From a checkpoint of a small image embedding model.
Model: 5.31M parameters, 64-pixel images, arch swin, activation gelu, patch size [4, 4], depths [3, 6, 6], widths [64, 128, 256].
Training: muon at rate 0.0016, 6900 steps, held-out accuracy 99%.
Data: trained on drawn small creatures on textured ground, 50862 training examples, 17.4 epochs.
Rows from block 2 of a small image embedding model, named by matrix and row number. Rows with one number belong to one neuron. Each number is 128 + 32 x the weight over its row's rms, rounded and kept within 0 to 255. All counts start at 0. Numbers have three digits each.
Before each neuron's rows are labels from the 100 images, of 14976, where the neuron reaches its highest value: "patch colour" is the nearest of a few named colours to the mean colour under the peak. Only what is clearly more common there than usual is listed. The data: drawn small creatures on textured ground.
# fc1: MLP up (model.blocks.2.mlp.fc1.weight, 192x64), inputs 0-63
# fc2: MLP down (model.blocks.2.mlp.fc2.weight, 64x192, transposed), outputs 0-63

patch colour: green
fc1.78:135118085142195157097055185175142109133141151124102145119119155139192073155099139090122127132134138165092108057145126122108151136134045132202122166121132141135098124076109159143145135148072131
fc2.78:149128070078166125115134139084148139137144155148130148124125211103098154105137109155135155171150123117140068145063101115120109152208070165169179115105121134166093151096100132111145199133165154

patch colour: blue
fc1.12:136097168137157150134123133114122181136133029119173133074149153107134169076089089135137125087144146150118118095136073107117113170206093151080131136195098133084131102133129133101090132078136089
fc2.12:200162098120142142155137133120134139121076116160083145124140134171152108151180124147153132158169089169130169180115092135180126121100093092106162154138098170089117108082067139156110071166141048

patch colour: pink
fc1.54:085111097121147075171163170144104107120133112165129146094116149204159090150178125096069148122129084104109105152137089083135162113121203080157170108183101138071117149152141180141141148128095135
fc2.54:103111101105048105102114097180078166156125116123135129158147099139114145111139183147075158149161072108164101148164184137144067115077172147108121119153167186110115195094133142097097145149124106

patch colour: green
fc1.189:099100096101208191147094093087154095117113148078095115177114094050082143126130106133130129077086154135107162156105129168153144105081116137133126114091200119144169185155111134106117134161115139
fc2.189:174090135072124178143104145100136086091089141165098086117103127211101129189112123108115167115112061153121112148117181137095192112180156140145121123080137115171083132141123136165137173092119151

patch colour: brown
fc1.65:158089113150160162172129140132092086153138127182099139112056155135075117114175114102121134140097079145122097135143135136100110178151186145087155128162077027138088130154194138147136102131152122
fc2.65:124092133065112168129182171177094129140131094146171146149119067100115137131157129150127112092157181140167177113142109127181121152095118107158048093169076073155113089169110143117140111084099147

patch colour: brown
fc1.100:131133178165110193134138146121157085142172075116163188128087092147179114159119163132114148212155136075168154131116094098100125162113158143117117078143118194151193116116151130093094116132099113
fc2.100:156120154138060105166147097122074164094102169114099112112069103080155102124128087169103107151136189173126102139069144091142121115172118171105118118117151105064124096155051118164128106157149164

patch colour: grey
fc1.30:185165098091074095164100101154115114101162126131179157125106160138149169110116130099137143107164115097172140119122235123148090155172096168153118088157103114194131120129102087122124111067162149
fc2.30:098153168064096141115137170086129132154150074187110089135132133149097087141113119117161110140166173139119157162075153090109125160133144150135141100213102083133124161078056146174134069112125123

patch colour: grey
fc1.180:179188162069131074160099196077093104139103114114124136148111137082152080124153111137128105127139134094111158078113162115138225155144103167121113071102135120116146090156126098141108100137189119
fc2.180:106119153165093140130099103163121196142129128129124082164157107179123160074108136052137167161092135062121130171113107120144137150092111144148124107176053111139168160079061120102092122163118097

patch colour: green
fc1.170:158055124111138148165065131145118198125123141182153164153129144084188099074167204157145110154134127142151098100111127185177122106098161080080110128131103108127092147122149119183122107121119103
fc2.170:094160168188150096112092093153168051142167141095148145154105128166195121162090128106162125136157149157107064104102092113152100176140140107106134146154120151075113179120181111113135083124074150

patch colour: purple
fc1.96:123099110072132163187158123107094116153162128135172105144172112131088132102146095067150101150185139118130151136174107134098192134133112139103103083120088100137140090224085077145091166123093150
fc2.96:181078108150125164114136103170128096119161092144135057179156190124169152136119129081126100168134189122141142100089155105073106115099146179142117183162054103112115160159121144135087089113120112

patch colour: green
fc1.126:141129119073108127138130140156057110117116099165174113129141156115128096119156141119120122105080136126165128108136214103114187164089052166136075087138098110153230114155129086148141138115151128
fc2.126:129113170155135201165094131149172149102093174153150107091143151151141093147098072117142121124138138119055166176086120185153144129156140143191090161167087121093076167069108146118093125111132128

patch colour: brown
fc1.89:135153134154142153084071155117118180087106109106146141107180120151105148151076113146185089117094131089082105114102146121099176188122088156130107192109105138140089164102057156127146148138121052
fc2.89:105191188107089129116068186179224148127153074149168139131096149138128093123132150139129118129063122159132109132151103136121165144124131123136168161107086102088135102118196148142154149110173087

patch colour: pink
fc1.106:127123048084154084149127185134046030084133178122147173121130102109104153118120139119103174130143100115094134126088121120127118135104134077098196103132122130119106112106125078134061131131122134
fc2.106:126130078110118073065090091133105131097108133164112082133109123085107167116089101094176167172140096132141111146162191138122143106095127129122172145129217168148139123102084185175140152103139075

patch colour: white
fc1.19:112194125119133143076147143115140150128118129120144090124112150060112188135111113084126091109120068179084173208096112159138146130071145097096139114068185151127166120107126144128111067101131086
fc2.19:100094138081067143115111085102149083078139092170109089116124129167133125126121117142148168098109156084119187114135127102144111006101131183132091168127131134147052141120117135128088105109104119

patch colour: brown
fc1.148:150115122112060165133173130149115136109138112084102151135191098115144176116140108126132149088128097167147131130139074113093110136161181106083146195090129137167054071088098102057105093158127128
fc2.148:111130151110111067118076164174134170127124096149146129127117101122183181142131182109188107145097131115152152177094151107160148145178090159111107144170061106108172128160138094190132147135171065

patch colour: black
fc1.178:112138150123073128093145167138086139163087128096111076141108154123167148125100088134138079177182145099163157136147148180117118095115096172083109123113080077163153191110107156084127082118176066
fc2.178:142092114082188154147135157160194156130103111135135121104122102130126148113122087143098141110160122143085069114127113144104204115061174112111165125101172171106150069093151173158115115136066185

patch colour: green
fc1.161:086105141112189193179157152136087113074116169147123181138096091127117132086152140154107122122145145125073093155141122095198138171141135206169142116158103130088183122127153114126169077113166128
fc2.161:122167114166100127104105100161120142204162100141089136061120167099149113158139148101123153140151065073103163125130163064127143164130161131150113167166087163134114127198175155167143086079127120

patch colour: green
fc1.32:107091098126189179071102104159081105119153102129180109058211139147148149078155142152123104155092088093145113157110151160154157107181120125134128123174125130198171117113120157142089137160118143
fc2.32:179155194084132074132069105117175113088174138132133062152167107191116120088145123115087128104125105066180154190168143141117142124146134119150099106123132066095159113096125128146114142104169104

patch colour: green
fc1.91:128132125146206138112143057154081141143178089105123120144099117056072121108128103139183162127112140092191158106165160126147158123154192106152147111143119140113113124130171178189175156135091137
fc2.91:147098137135078074128190128098122062110135140179113105141117098137105194156138124140067118119075137102194120094130120120090141143142146097142102143135133176085146176198180126060145131118163143

patch colour: green
fc1.135:111133092133125168113134092095155119180109169132183115149083129135082119111119079074142134123081132100142117150179167197134116118084225112119135098093122151136186109096114116094157155122060133
fc2.135:147142166139133112101136144169067137156138169129068090145172167094139183061143129158142115160144151153107092102110173149075144073101096069091172141140171137141071088128125104142117147168113177

patch colour: black
fc1.47:178164100130119159140106107113085056142135105143112159057141162191156135068168157119114164181130167098064126125179142114174147092090119112101105159093127135079140107139103095118117063124125137
fc2.47:145116171117117149140117103140180203152155118111202158169108107141187104097139071124159132092098180118174139119166149077081115137113135129095060130145079109102129168110128081148097132087100164

patch colour: green
fc1.8:097097166126176144127135145101152104155061149106098108124108118191141123119100146127115139114108107151098124159159181172141112106047159133167073111071149118140139128116081129113195142138096223
fc2.8:117109157154116137102171127120166092133176164160122145132101060126109120108109112135081124129160060107101111125145161120153107103165131172161067167143219167188104072125085175131120137122119080

patch colour: brown
fc1.83:149143118105181115179088206126146134134099133132130178155134121185150100190121131188136072119072133125119056129154135141084100151151135087126115125180151075115113138146133084191112149121085103
fc2.83:088121131141115118153180122139089076102118148107098176069167174130149079127104138133143145091092072116160132194094101108145180145160104108114047198136145136104107123185160122110117087116094136

patch colour: green
fc1.23:117109103120193173123163091100116121147154111098102164077093159148134098188125109157138103114113093044134131116169083132143112068167160129139132118138058079137066121178172122128120126083165117
fc2.23:083151103118136154110215168120098097119116120168036085183138096138117146143146111150066205097170133081111074117138121133139112147151129170164107104124173172161125144101143108105102130133135107

patch colour: brown
fc1.136:146147091141146141137162118155160147133170194062096151089115077124102097099110108155164120084127167104147178134098163103138021127121112146114109118174100120113103114100169104124202122127157086
fc2.136:133200126105115132126142115088048157177146123163158167091092156126096149125136101136055136139105119091105140166175120105092179143114156134116125103148106137110215125177134139085069167134166113

patch colour: brown
fc1.4:134186082111170118075110126079135142183102108216121082080100172123143110086153068146112142154148112077107136119147127113098097092138114086136095151157103118113070155090110114101110106089164166
fc2.4:121118061131084132172162110092117228121157171133127217152111167121116168105104154127132156082142154109099116114101143105141142121144147156124110143094094191133119106168103123197140096172109096

patch colour: brown
fc1.151:144093160139106140100121109144134118124148134090126176106169132134151105115039207154183077142151118122135127120103162113040089144177144125075176087114133150127145129127127088054128124144129177
fc2.151:100094090114154097099135116098129118123131118097156175155186122119126131123134201114118130098160085124111119101150087115157081179105171159159075176082098096108136050137105166114142113169074189

patch colour: green
fc1.74:162152119130170100145148086197098157104133072100131134085109156138119098140077128145155106084162123102185131110131181102121104176094123151175070115175064085150113086130107063113140166154121116
fc2.74:182140143139091121164167163108144097147160184180112126177123108156116119143079073122107157158141115148076134159088108134169172112150146099128144107170113095038145089098152134146104133084153055

patch colour: pink
fc1.179:112088147141136159088158169094131071176086093149167152090106104206125118134121080169126156072143124087137181118146197099135082120132083144123119128061154172142111133104111094123092144098128089
fc2.179:130095062170173152129194192135137118106097127139144159137102141040071135128125132134089130144111151153080138165120093077139095112197121125108112145103129142146154097160144079141115088195142104

patch colour: brown
fc1.0:129119125097131066149123116185160140117111140096177145110082138148179067115126107073148139099125136133112139079139087128127115097126126171115086161154087097135188143159172102065093064127194083
fc2.0:158144105162172154107113110098146162162112161091099111045109118187066150108149110153114103144136159148102152184162078108100119074110133101087080103072101111071112101158102133178111107122128092

patch colour: green
fc1.20:067179086127077107172151164118109169121131177117154154182116167161158061119204137095106165092128159111170130123159134146153181156086101144094145161081143122128167160125147123104136172125092121
fc2.20:128167126118121186089099152142136087231124143131124139178135184094106142085124157109137123163098086154101097136114122170143136117164129148123138060179119160091058151084160093113122171134111168

patch colour: green
fc1.3:098112110091172146140192055137120115128142157142121184160128108160197126135089117129099106083156084186092127113125127161110063130124094151182124110139193095097116163110088148114106079143095095
fc2.3:147039126106100135118118173067151185120171134193142138118128095119141108159140190103135074176085146110105095104140141164140150101110123124154124123067092094167110094121165208103149108128120130

patch colour: green; red
fc1.112:157136117117141144179160106150120160101157153128145128084146139170160175134120139152151071098135090099150118186136202154101103152170115094164163158152103177111147042188086093115102154171104117
fc2.112:137139173073131146197093088130110137128079097111175147192145133139140089102200055067103152091131153109146125109134145138176182132129156093126113103126059097119145127100134113139105086170115150

patch colour: brown
fc1.38:091179183136115150119113144132169136137160112117149195129094175147095109092136115110112117116115154100140132143129122149109119096132164153199109111078233149131127083179100108159162112198100175
fc2.38:151096101163127103085166147176159132099139144180136152142101119118166190156136145138082119213170135161161164155085133143146077070112132091120102144087124141108091133187085103108100119144067157

patch colour: blue
fc1.64:126164112108148179148111150115102148130140147126198171084192152144164167174118118084102116161115082113163170147132124148118082133167101085172100201174141147088194094114180119129117135114146097
fc2.64:086097151177143137126133128117195093071143122173130168127176134137102151102147120083135143124084153137127103172077127189136184106172156158060128161151117125097098125196085115078118101159166131

patch colour: grey
fc1.144:110158156103122117094120089118160095083172088183097147144179057150126119146112104094133116061101110090118143063189151114117143088114059078140122144129177102110127118105145153177109175134140155
fc2.144:127097143115106152110101152156112108124048154154063108121103214120205126147168152146152024135125091146160186137160131116100106151114148081130142155112107138161075145138139122133112146123132104

patch colour: pink
fc1.152:151073146108114201125164138095117105110139142134188088108110137137193126126123195156140151133124107103137118138117132161163144129137105159170140136141129121125148109187171179159216117072063074
fc2.152:098108119131105107148124103128155104153197078126164132171080085094127132121116131113102209142113065144089172153109145174111096162169152060135126180090162139086089127164124117072138141120080115

patch colour: purple; green
fc1.11:117122152080148143126105160145165165099104115163148159072180123102167125094088088093135137091101121133157158124158159227129176156123135157113116062124137078117092135086102079108091158076122157
fc2.11:099074127152115180125127113158176115124156144089123157094136130076089099139154138215110099183110123114128116103068138135125173100133128069151137174172122136118140097106148084128121082226137104

patch colour: blue
fc1.143:144140157116138098166128130137180157113073182084159158151120099140196208161099080120145128129080202129151124120077149159107171119071130140121146080119138109164126148126120146114140181164099081
fc2.143:089133134164136142134114103179131156186127129076096110147149118074164118064128140186045064130115130138141110103127099181112168159132121082136132167094164089199104136097151134138110084154108098

patch colour: green
fc1.124:115041100130118145139144130088132119172161089141110123089153116149128126142098173142120113132099072156156120149077052105075107093137186153143147092161121142196183128151182107155167134080116129
fc2.124:109127082166111083111156139191088160089133101107097180124110119161072129145160069186100159159111159124079115171146088130152152133156146104161100193101167116149128137114133151114191173097169103

patch colour: pink
fc1.173:122127145166154139179125119130108133144152145106082133103137113090156094148108053039151154148130086147175125111119117118118082156094107094185115104060111184208126189111109124125139162104142121
fc2.173:130138120116144123141103109099098075128135161154094157096115145148201126129147170118152119077177094144122075150193082143136143121036113151101168119178120077098106097126163136176117113117073179

patch colour: black
fc1.119:154112175096215160139143116148132133153098146133141116073167075134200183147160171135134147092093151143100161114125141108166152123174183087082132111157116142117171185118143162162140088097093129
fc2.119:122144117190080082120127121117117144180089101048087164114107119127152121139160132208173095152149180114145171187148162126114117119133095120144137078146147092169147148108070118116155099105182095